python train.py --image_size=64 --crop_scale_min=1 --horizontal_flip=true --vocab_size=29 --encoder_head_dim=32 --encoder_bias="all" --encoder_inner_norm=false --encoder_positions="rope" --text_encoder_width=192 --text_encoder_head_dim=32 --residual_init="zero_last" --nesterov=true --ema_decay=0.99 --weight_decay=0.008
Rows from block 3 of the text encoder of a small contrastive image-text model, named by matrix and row number. Rows with one number belong to one neuron. Each number is 128 + 32 x the weight over its row's rms, rounded and kept within 0 to 255. All counts start at 0. Numbers have three digits each.
After each neuron's rows are labels from the 100 texts, of 14976, where the neuron reaches its highest value: "tokens" is the input token at the peak. Only what is clearly more common there than usual is listed. The data: procedural textures in two colours, tilted and lit. In brackets: how many of the 100, against the usual share in percent.
# fc1: MLP up (text_encoder.blocks.3.mlp.fc1.weight, 768x192), inputs 64-127
# fc2: MLP down (text_encoder.blocks.3.mlp.fc2.weight, 192x768, transposed), outputs 64-127

fc1.263:072099081149106154133130092123157200168101153163163171096112078120112129092069216099152108132112130130095092094163141129132049132152166169121104104166153092135173107131137129176139093125141116
fc2.263:103162163094139096141142147116121152134199095126117134146079138118160145122108116087112109083145181149174133118084183191140103119159110145068144158188089147115093072109081110151166152079082037
tokens: "u" (100 vs 2.9)

fc1.138:140143124126116132142179140031157070123114098085127168125107149153147184115126115103160128157043108173092087138128114198133107114143180148144150128080134097123111166155130137140159093218120156
fc2.138:122125117148101137137062159081144134056198101124155135137111084122047153095149086123133129117163044150161164127080164120145122056157108146093162131105170145175116144095163146090135125113151141
tokens: "i" (100 vs 3.5)

fc1.229:203103120132141117160155163139091139074127116156072138132227159128138078089161118064083138111119158112117150172114096127090167181105099078103125144114115180116155130098115153136109101172136100
fc2.229:106163141146102140160146106156154087160102136092187054045141163093109151126148159142129148184122152149096194111100084144141078126143086154140145115116123145123132097107047139193137154126141149
tokens: "o" (100 vs 2.8)

fc1.247:112122054138128089150124111136107146163159074196112107206135088153075137162111133113104133120127154107164178086107122155098109181139091115135140147152115183123216083118105109135151101153153086
fc2.247:170131136100091083127098202094077103124118077158176128162102146106111075173148135119181117113123203147175126111148102127142135147131130122115142185134138140140114081172149114097157130113136066
tokens: "u" (100 vs 2.9)

fc1.217:095118090112156149171094123053152130205129156149113110164135128144109120119134128114125112095148127112166090087161175114131115123155114109100082151136134189156151110075118184118123137124129120
fc2.217:162090174124127073112131178162098162072115117113100198101127074107149065162165098111110143110125112149118152122047125097128122149115106181117184111134139097103145146110072115099107143085157112
tokens: "c" (100 vs 1.7)

fc1.588:122123140188106144151138105149142129123099195162143147159113101148190111091112144133115070166178131210129110155139144084137142173127096131191122109094134084147135083098071105075130167139112172
fc2.588:089077085142183141086115084116113130183145155141075185119136132124155139108149128124139073115204132166134146103136096167180120127077113195142132143099098138153171045083134154175113171076168157
tokens: "d" (73 vs 5.2); "u" (23 vs 2.9)

fc1.60:129108133157126172118103117107111186121143074130210139143164115104126063115131148132083064163132140082086188122119170128199126160153153099106136129103142082070160135157169128070157161165135162
fc2.60:139123077089123104179109082114138105181142155090146101085160156158135155107160162128166124110157111154114100165084101137117136147099122146144138160142008111107139173139134133194157161084135131
tokens: "x" (50 vs 1.5); "d" (19 vs 5.2); "k" (14 vs 1.3)

fc1.404:138139103129140126128127118104129121166124131128087142106112137141192143125107196112133092176166047090122112121128152184115097110173114140154132108142076089131164122126130163080128167072165158
fc2.404:156144143127142138097125124113080130134152150208108118090091119150169121130128158057126110100163132127138125087111133115129075115109081044152160121194125132122178181130120098134198124151150111
tokens: "y" (100 vs 1.7)

fc1.558:126156088117140125133140079153166107107149119105117140094113193091116151090095179186149104174127170100134074111199109080135139135136172158129108084074123157117091083088072104076144181152130064
fc2.558:168122108117114072156174128156129091154071160171122083133133124098098171193111169124067187098098153114123121127128096158110135119086124160069092157119213112170151143110192104105167099127151127
tokens: "c" (100 vs 1.7)

fc1.410:166136139146172106140182116081130112096146073142115140112115123092129150094121132161082106133099168141138187121155114111131094137122076133069087160100134156134118077085156133129154125149145124
fc2.410:093108100121082132134166093140139133076082147073120097097154166097106145121206177135147127153127130138097164080141165157123059161186116102174166089125096154111133161152087127160152122180174139
tokens: "o" (100 vs 2.8)

fc1.106:109119050116118207140112115128143118115129106153121111079137181167173112140105149138127128125156082190101118137096134090141092173167136149166147079155035148096183073114078104114134094119120127
fc2.106:170149147103167172096159126150143112101057141181151104110137026171204130123099134171084127145176090121148080142147147113123081120144115126132037149150155149165148142096107155080075200141156108
tokens: "y" (100 vs 1.7)

fc1.76:149152130105160149177126171181183094112118117146180123104070129092098108071093136133144119149084127156087097162108083117157119107110117163123116127142095092150101088133176170148142110059128104
fc2.76:089118148163112109132169109122134123111144089158160133140131116193130063130135121093091153077169146097106106091130080144138111152137226161058173125063122120158106131079038145129137169102111132
tokens: "c" (100 vs 1.7)

fc1.401:047156170131126092148126097130152088160156120129144164110140139099102093145097090120122077167083142149103136120122113145122140124125117174103162140131090123144058104122098154135141092130155090
fc2.401:141170140064135134103142134170110116119098129105125137188127173177140177137146097135125169085119089090201110103174114115103154162121172065171125083150110141211103105131103179145169112105096062
tokens: "d" (62 vs 5.2); "b" (38 vs 2.1)

fc1.572:159154071119093137050135158179154182104129155082114153142140141152120147129137121126153157131161068127116142159070125111111053095038114137140099126184111068205199093110120119126154122152153115
fc2.572:089098084140144073090093069155098104105153101170131135184127163168134109121122156107195157145145131140143170091137137155136126128136102131058156177117170108131152158112170114115161167106123178
tokens: " " (83 vs 14.5); "<end>" (12 vs 2.9)

fc1.364:129143130152118093143100100114183129116124080105180059144153110113181120138119146140130194159109135084152136158126127127143170081103087136090116122124064153146120138122145132087186165152110108
fc2.364:152130171167153104152154104089075146150114204155175132165152143186116128113134100100149148179138151127092142143095152139167098139133136101064165132145097146169120164128175081148093104084168096
tokens: "d" (100 vs 5.2)

fc1.337:128131191151136097166132130179140117131059127143192115084152115152179114110071187064118194090125155132136085101157105113116175141131064168148100088144142118096132132164092110110079149059162155
fc2.337:159094156180138169094144057117135174109162164061158143138201101108123173108129152084106124140133120147160138136136179190145088141142094123141165189060152125102091129068107110070151153133147146
tokens: "p" (100 vs 3.4)

fc1.456:066110113133161086115118128111119133108132130100218186112159147123096136161128119128114114143055114132104139172124129161172064177108141168122124170083093053154066137140146182137135144153132110
fc2.456:146158089081129065144112069109138130114154079076143142128104081131149207136119152115127165146167143085151098129150102119109105159073071135169175037147160121081152164106164131072115143135092080
tokens: "i" (100 vs 3.5)

fc1.582:136112141088125129151136128156121131121148106146088161104073112116125086115115128148135186130109165188060145161186083105185108077119126152128124151101129134080119095140170153140137160078167144
fc2.582:119129156161099126109099125104140132131136082082121149120141128189123093113131149104072124091136219088153163069149122157127130142118181187074144141056118154182106128127061144090103101150153140
tokens: "n" (100 vs 8.4)

fc1.245:137121103130165053096080103166133159120132125165087169161168125158146123113081098171159147168081121120102111106093127108091118161126129132091178139126168134166175151152131142125094181178129171
fc2.245:128146133088115113116129114167167175126078133156136139126145118123100139178132150168076126071132128082115101132069171113125110140168129129056113068098136115141119136131127165069106062105093109
tokens: "d" (95 vs 5.2)

fc1.278:109065135111082132178080083070106185172141085160167136180174155172089092146153141124185147087133144156188148095102141176122144128129092117152095150118108174108156100101102119116191130156175043
fc2.278:071131053142161137159139139096096145118179097201108137150114165137111095145080141093166140119134162165164129111109148140158148135106147114152090151148141109090112133151143098110145100137169073
tokens: "u" (100 vs 2.9)

fc1.10:146089141129097139119100121166158145129138041168139147124122120135110105127116151119148091115132118090133123200111094102080167056118114195037178131131144123142201153040096105088139137141137139
fc2.10:153166152199089115132120145131155148141185124111139142135096137134141130080188113117115099156106136171099096089125133160181069126184108125063152103090108185169156174109108104135159097131160205
tokens: "<end>" (100 vs 2.9)

fc1.712:154176125131092077057156094090126036158185143133169090118086116138119074131074087128128090119125127134125166124133150088133140113171105132182081103145103111211156139104117106191149037180121097
fc2.712:114125096218143198119143103070114166125184026100039114139119134159091156162132110097097160071115091097137109103125123104128102177160169111117100158153141145078124156080111132152141095112141100
tokens: "s" (91 vs 1.1); "<end>" (9 vs 2.9)

fc1.29:125098129173101166159139156151088111117193145157155087173126044078135098149112159137092110103109128100203107082083147170072148075067116177114124125143104118148157081141151076162124096133068088
fc2.29:126158216109135210085134071170118139166120095089131094119105181121118129111136126109154138075079117156091114148099152121127097116149126142120101096109140133189091134118059151113183076170129169
tokens: "k" (78 vs 1.3); "r" (18 vs 7.1)

fc1.38:126078143072071138186070076117090163109103123101098137169125146112114132120115107088141100194160134136085091126139131043201126124111111152116082190105162123159162146094144130141221158125155108
fc2.38:129102129172120157110069126101126117134106100127133076117125164130166108152156202134165101076139056177146119190125083087124150139138097131100131150078185115074123141159159092151098126125132199
tokens: "k" (56 vs 1.3); " " (40 vs 14.5)

fc1.561:143148085110078108173155147120089079149157138151091130126159150163152090123185155158143063096141179090154137137080118132210103179041157107138106112112084108130108109099134099053153164092139137
fc2.561:077135126090171123179138117118164089093121099159169168129117151062115057099100146099169143142142133127071115097117158066134149141185096134118143134145122064093134115182190117199091121187173098
tokens: "u" (36 vs 2.9); "o" (36 vs 2.8); "r" (22 vs 7.1)

fc1.279:114141091071122140134133102098136147084085104144150079091106152108110132120141169102185183170111116163112137147080130205135094162132076109137115094093059117132202097106071163123143119131108079
fc2.279:170133149158203103110182114080088131117072085173063108100095119167178079114183145157105138122140103141098135118154141138112129151133094095104118121144162161102113165151127116149092089165158160
tokens: "y" (100 vs 1.7)

fc1.649:175078105093123076167134150120141079121120075078102159137157111113145148107161097155108166080094127132127171140118067150153083102063083171114084115095118118152153115180129080089144175138120148
fc2.649:114100118148132102092115089183101146092071161087114136123181076160119114105209157133154168201096146148144142124104132143191117176166162123115066141139102134135126129122149160152150146208106154
tokens: "c" (100 vs 1.7)

fc1.311:129169117130156158154126150098126114093154103143153127117176156162115174146083154200155124112099128170126110165087099179128152130090088158107137102129064106115174064130133117168198160143153129
fc2.311:096065160140122133090122172178151071115109091132123071103110146129156129183166118082095157157157117127141096103182103082111112109132138136145095096127173156178124158152134178075130113143081106
tokens: "m" (37 vs 0.5); "r" (31 vs 7.1); "o" (23 vs 2.8)

fc1.94:156159133178121165114120134090122108157094154094040152128141186133137131131118115128142137137174071142108139152163034114069174124121127141122120123083122148176116167143074136113145107156194166
fc2.94:124120187125165120098134161126157138143186143112121112158154156198112145151118094158188110123152142150074155042093122079101098118171108153141104156133125133163078132117100111130125145137125128
tokens: "l" (100 vs 3.9)

fc1.620:108112127114159143138151112099153210150145084173157197117093128185122147151141094098141145081118093119088158127167076116132144158089171122151178078136103100092164134153123173116177174055137118
fc2.620:084140128040142099139131139145126116069103168128127095136115126150186109143141127115120143190126115103115116080105150084139060142130065147131141151105124029090107133175158104176096156151129064
tokens: "b" (86 vs 2.1); "<end>" (14 vs 2.9)

fc1.373:126162155180174102136138087122097073154175132079084201141138140133139153076116117113132120151093119106097090149178141127149098145119146130135155085123180159106078168065137169132133160140101144
fc2.373:172142133162126133159081150139149133105151123100163133150145114085097187074138105131142144100134138122172109136096174157148137067115092134059162063167105172207194097190160084131100094117116083
tokens: "p" (100 vs 3.4)

fc1.746:114180131101134115128138177132123135163064136146216101172116122127143121094109144117124151183128118086075044163123115129104114157147140136117099149140125098149048148127084144113115137158102175
fc2.746:148136140079130192076098123179137105125108135172098107101167082092183092093115090103123094107136139132178119160145141128153110159125127075139116144149116129121042125110151103170130153171120166
tokens: "e" (99 vs 11)

fc1.325:138186124177148151164163099124101167178100107132112161150117137132146123125095110133098097058047054166144136135170110159178138139138122098140107124085136175093168146064164145049103148091152145
fc2.325:164121160093165090117095111144160120104154070128158094110132174162045090115098079043130105159122160153149126160138167089118189168133143115131124132101124136118140143118103186133142179083154115
tokens: "u" (84 vs 2.9); "<end>" (9 vs 2.9); "s" (7 vs 1.1)

fc1.168:153149128103139132137167131117193118077182096167103125092189184157104141120154148170062096148113129175147159133100148114115088180144051112129111144081186150129166116104090174142115087115111079
fc2.168:119094140105107101093153083184116124109113198125140085138116135101142156131171151145171144179111115142157147052074135176136095145167121133145169145105077167159112138121023119129078169125114142
tokens: "o" (100 vs 2.8)

fc1.483:110089165086116117107098186130154121130157132121105128112107090161192091147155136148136130095023101157144029156137113100134100134087116168148146178169180138079143132145183151119139131141136129
fc2.483:134100128162119081175190138128141161089137112160135147116078127174085105139104155145116053148169167109131116113155107117054116163120187102105153088115207082106090091120068087147082132113097108
tokens: "s" (100 vs 1.1)

fc1.358:148119141208147136146153182112110144108100045092153146095113208135132164142124101112163156158163157107119114124159128135161110099161114111096074181191092135076107147122102153043125103147141132
fc2.358:130099166127156180097132150119139126106138110110137099046174122114123140177134192119150104074123088093107095102107156117203126200098116074104141158099081083141098111175144073146108081146161149
tokens: "<end>" (93 vs 2.9)

fc1.520:142173156100126090154082111116171189172117101153119138096141058101116151175092142147096129052058061128141182104112138093160159131140147128111157168185110153084139133143113082099090086144108157
fc2.520:166167161079132068092134127106172132098108139176147105145133116129177088102103115188113168109176116111132101080097114128113127109026143106135085131117147086144099168034163135118067160159170157
tokens: "o" (64 vs 2.8); "c" (14 vs 1.7); "<end>" (13 vs 2.9)

fc1.220:083167159111104091131144143026126184040123140105135072193119154126099120107125115210147050162073139169132176143079131109137142144118176098097162095125136097149116108160129119089112151117113113
fc2.220:180120084153147131112068172150124128144131089114197140096097126111189144155124124092088171099180098151130059116150101187077120096126123195126090131195145107143127144129142146141135121115115067
tokens: "<end>" (48 vs 2.9); "r" (22 vs 7.1); "d" (18 vs 5.2)

fc1.128:118140170133161147140181166141119139093127089083097115177172112114182060182063142147155132170112123111174157153071065142045137142130127176119155185126137138099123126144112155122145113157107143
fc2.128:080095090125109116155133133132134124157118090096101112146080136114121182112149169130135152123131074082142130110121141095126107068070092136155115065148141168164110093151144080174090123082120096
tokens: "b" (41 vs 2.1); "<end>" (40 vs 2.9); "r" (18 vs 7.1)

fc1.682:151163138086134104125177094173117147109108128130125114054153119102148103132130132074110123071078121151150147178047086103089131155150115064132136199132109146097215167176099133151114083120142142
fc2.682:113068104058125162120160121135153123096104092144079077109139142117110115154129103159082125153175176164001155117089124105141136169142050123125155146077203164204135168070151118170139133134112125
tokens: "o" (100 vs 2.8)

fc1.625:134166089074130087089063132122183099180204169155133176114076095126190141091166139079049107097143111150115109142144133112103116137148140132131096128140156134104108141182148110110123163156145154
fc2.625:171107144129159150118116142153150141158096137105186144128108143101155081127134160095073118132178064144134121129114127137103101117153159117144151157147106102127087062139149161139109136174115135
tokens: " " (96 vs 14.5)

fc1.586:143162134143138118164102085104127107144077136122156162172170105096143082147069126100118164126090142179127127151208119103103156085108126170083138085143209111127109167184131153126124131069139168
fc2.586:173150142192115158129162124167165154137114105094157153144167084138093148123159153127117088147053131129148112176107213129166149157136135131129166148096153159068107110093153101155172105097128122
tokens: "p" (100 vs 3.4)

fc1.118:110166089124104073078125146132134139120114097131137139108146174108191120131124117145137203080115125099125137084156044094114177121066129181124141147197131111158189094207164137159156127087140148
fc2.118:166106183099111153122157169184123093106145137178100110070107116077079114135143109138173124153165084141075131138152127091148149105170177160141121101179119164117136112090148121089128112128138128
tokens: "r" (100 vs 7.1)

fc1.221:074067147061148156188136121110186117166147136075154123212190176174069133120122152172100139120131062114105126136167127169145091145121154105059159148177169142126156111133087115108103112155167111
fc2.221:181153177159147097080138106149159095112117102152113086148129108108173134170115150096109120109103127163143131090129083183164124084156123187129112117161041104105111116104152089115117180144124115
tokens: "l" (100 vs 3.9)

fc1.271:150170146149117100112105077190128133103117192153146056146148117146109179145136172166158124139109050146148174135153092143120162087112099122066198100064059099174117132091081155063161125133168088
fc2.271:143121129137108094106182163119172186186134168100190145152113090098129188054140133122101048186099090115131121148130174158175092144152149126050157128144085093158141121154072098125120105127149154
tokens: "d" (100 vs 5.2)

fc1.678:131186120158089124046141143120103099233109144148161154148132130105159114132087118111144114150130134149113150150111133135121077159166083150149099110140137080119098125078064154083158128116104136
fc2.678:135041165099172144175090094108164094158150123124103133113083106095161129134138164034091132084137128109151114094152107064146115192118145058144141119095124160073087127132140140120118139132126196
tokens: "e" (85 vs 11); "<end>" (9 vs 2.9)

fc1.290:122077106117083101194108104059120165163108075158159074186143115117089096171113099159155153078128134146131168088088144096128169128138139106120102167156129156128139066108121145122179115159138079
fc2.290:086083087133162130161112132099118144115141096166104163170097172136118092127110150117167138102141158152132076127115153143155179132098108121104101154130126145122121113137162118125150138155147009
tokens: "u" (100 vs 2.9)

fc1.700:140177112138134154198162115068121174106096154178123080168110059147203106166069151141159074177164080129135064118202100137134153107139104145163119118137085125148149124124141124094150079127129089
fc2.700:125079097097084127130132132134069152092095109109095087095075101123133101137097133103183148150128086138084135133109146142149164137120089105143143183125125135141147160151124144128120130203130134
tokens: "y" (100 vs 1.7)

fc1.500:153151135121123135068059136120120130121133100098127129070186104166166101112092133124137157105160114104069164201151095165156182161115107095120150149141191139127151045122108093094150118152110183
fc2.500:090162110167164115188171088177114095144107156110154167128094175074092118090118133140135162142164116089189109168116159158123067106108150105143126155137117067111110142134185126108149076098085077
tokens: "n" (100 vs 8.4)

fc1.332:147160220127083125114131086167154139099126084152179120170108138103124134163137150100141152149108106076156133117157155107146145119156187152170135125111032085160140140110071162040082107156171121
fc2.332:185120149116130129201167104101182162122148187149197124190151144081100179122126124135134106177078076149131152125138151109084156090123111099128115148167141076111135120151193109065126089072127139
tokens: "d" (100 vs 5.2)

fc1.699:151134124121085167071106131072090161045117117054120128181181157167139132142128145125170128106128159133109111135113174151164163149085095108135149084133155085143072124169135167134177141121122100
fc2.699:085108190064097095187139132175128107147111116098128099146116115126130098164113087103154123118114116138143165141194105103113109109110096148177130132138117105084140190097104163149114161175135155
tokens: "l" (75 vs 3.9); "<end>" (25 vs 2.9)

fc1.429:135136120131069101141149114120163143129139063164087167104085176108137111056106169108133128180091151115167133151154136112128112153100132105154203112132123106143151094174172191139148186135106138
fc2.429:145115124172132090167083098129109170124121096103170118136133109178156161178206114201142081060109085162136102085153123158185124130153148089080106038126072142122045096097172130054151134095135127
tokens: "<end>" (100 vs 2.9)

fc1.298:147183098143120147155124096124154106155157102082160118139184208149079119106162076126141129165167111173112144136142093094136110148120091132112150092110132156163144122166130067117044134122104152
fc2.298:112121125110157140048130134115127102126155118174159135079114100183103212158099143105098110113122104138090145110132151142166143121138131164195110122200149121166122101083129153120104110149090100
tokens: "l" (100 vs 3.9)

fc1.91:096127099101124098143159090151123106102090156150160179152174182136160127212140072111131103081092105103069090158144091156149133116151082124160052170143117105072113109162134135068135113150173184
fc2.91:150145166132124062134106143122141112177115090139113152075123174152077128000130139110108144150140143200152209106146124114145079134139145136127134134098119153160151181130119156148144147122107052
tokens: "s" (56 vs 1.1); "<end>" (44 vs 2.9)

fc1.92:116149126074068082160122089151133165156107142134116147126094092101128158155149080200091166103115066086143176095101172199093106132146132149104141112136098144156121137182149176159136097156107156
fc2.92:130136120145170125092123141146119172043101075145161039137147132164185152173163153060144106135086128132127161113164112070174139112146047134108128111096161117130174134129142096122142144129129135
tokens: "k" (100 vs 1.3)

fc1.706:123141124123140150098128121194173153174139163138089104159162075124161115110182164120142115158104153145132163142183145103180138127073171106193139123058166104177154151160159142140121166109124078
fc2.706:118065112123161121114167098081159123143131151111079145158077158179139127134086111159119108105200105128136164168120118126147110088123132145115144163129115125110167135155113145092125151073143114
tokens: "<end>" (90 vs 2.9)

fc1.722:094096136146203130121160127095170159114148131108185122117177091113112164210155135173103154155118137119097134100142123150099063142139159106143090088173102107109160135096123155073141042049147196
fc2.722:156169107139130141151135146138172071116092124135152119107113066115151154150168120140100155102174072182128124158129181143106167144095152157128118144150101089124111159177109127163128178139106150
tokens: "r" (86 vs 7.1); "u" (12 vs 2.9)

fc1.353:135121181109085084123106085124193173125089107123187080144091099118134149144184143172181139158060086133173137146118150084128142088108057136147121102120055132174123129165121144118181159161128140
fc2.353:149092146157142120160185151149163153173114184124205072190166079138107142151119158149094140160164106108103115106159157145106104145141162107058142107140137139196154157142165084070128120064127126
tokens: "d" (100 vs 5.2)

fc1.467:170123127057154107116146133122143217111160169172155112144115145114155138137105137138090118088122101141116124116141122063131131139080169164133111109163106143146105152163031113069173079096070116
fc2.467:173130125086105146073120155112164061122111138043162094173109180138113115106143096122131064153165139152129162115095159120082162058128092135096138124100127074087122145118103078161124172069114144
tokens: "k" (76 vs 1.3); "d" (15 vs 5.2); "<end>" (9 vs 2.9)

fc1.222:062141132083126174132132169068091175125139133103178167133128087191175137121101143184094118165131084109135122167098128131137106100078155170117145123082120129108128160104140138154121147137181167
fc2.222:151067139128148068129149145182153146142081096158107076112114179083096180113127090155117130186152151136163097058134122165071091105161083126126081138112117085205128154137118128117140094114159194
tokens: "n" (100 vs 8.4)

fc1.41:080126146099125112133125090176174105100147138123160147138156180159138098151180146169107135087099111182067124182148093113129102128094121093075171173157178098092164111122141132131123121149185126
fc2.41:083135136100162123158084138147143073090108146131084131171145137156153142202181153098104169099118114127158138151140130142163196133071174181137116109108142115073123140111118130165059098125113096
tokens: "n" (65 vs 8.4); "<end>" (35 vs 2.9)

fc1.34:129145106097128110150125123101184122171157141152192142081150108121135139152126114122132087095127071128120105123127114138173103156157116116156081086152154136110184104101149135077147032151128179
fc2.34:145102141122187131115118145152153177107156098141106125133144101159120145084099143169120111123162144142129143075142074177118165150156090145086197190132170066107083161121126131107099214124154130
tokens: "s" (84 vs 1.1); "d" (14 vs 5.2)

fc1.85:131104057121126144174123128121164120087152171141146125190119114134116124149114178121100102116132124103118082145078130147104171150127133156194120113123126122185125081181092087103204163107036131
fc2.85:160081120164092166128127109092169118148116110064088112059117170117151134123156089186145088151159131158073141114103113161100087133129150109119126136116093121080129124139156175136136135148148159
tokens: "u" (100 vs 2.9)

fc1.0:150156169136101197181094119192119141115112151097122100154144038160138123190123169082148127137159152128105147153118130133145114070063107124119170111109105145106106081108095189123114113109077152
fc2.0:169116088089101111107135125083065084060102147139098122124096086179096119162085184160109116027127177142133127096112145178149154126136132175110075158200075105171161105117183139088098131166201142
tokens: "l" (100 vs 3.9)

fc1.28:148160105110174113125110069129132159169166125080140122104150064093196158173112159157171155128182103142144045116124131151075135110118123155149099147079102124131199164097052120106087121148109089
fc2.28:129150117184147177131112122128125118106055093141105098134121132145164101216084138168157154128162164108124141148108110142172078111176142081147112108103147131142109164156106126120101087214120115
tokens: "y" (100 vs 1.7)

fc1.137:140133163118159101128138146107137085099161108181129180149138139138176114125078138078127134138141096128126054144149146138176157124119166113145096103115167135126091112055110163055162094183147149
fc2.137:156139104190099109122098089116153139130139163063119086089127154155123127118142130120137149152136150094161095100132152107111066090089102104111196104181126162153141054175174080156116199130087124
tokens: "k" (100 vs 1.3)

fc1.248:158180104153144132134207164118146078131140178112206123144138120136170152120092125124095137161115116163131089205149104103131091134142154185125143159101116145204126128163142140134121112111172105
fc2.248:082137130202116111129129088124164130076150087157148141098192132145167067100130132154104111094155115134145088126109135073099161074146111099108166129126191134161145061193102158144154094092137142
tokens: "<end>" (61 vs 2.9); "g" (25 vs 2); "o" (14 vs 2.8)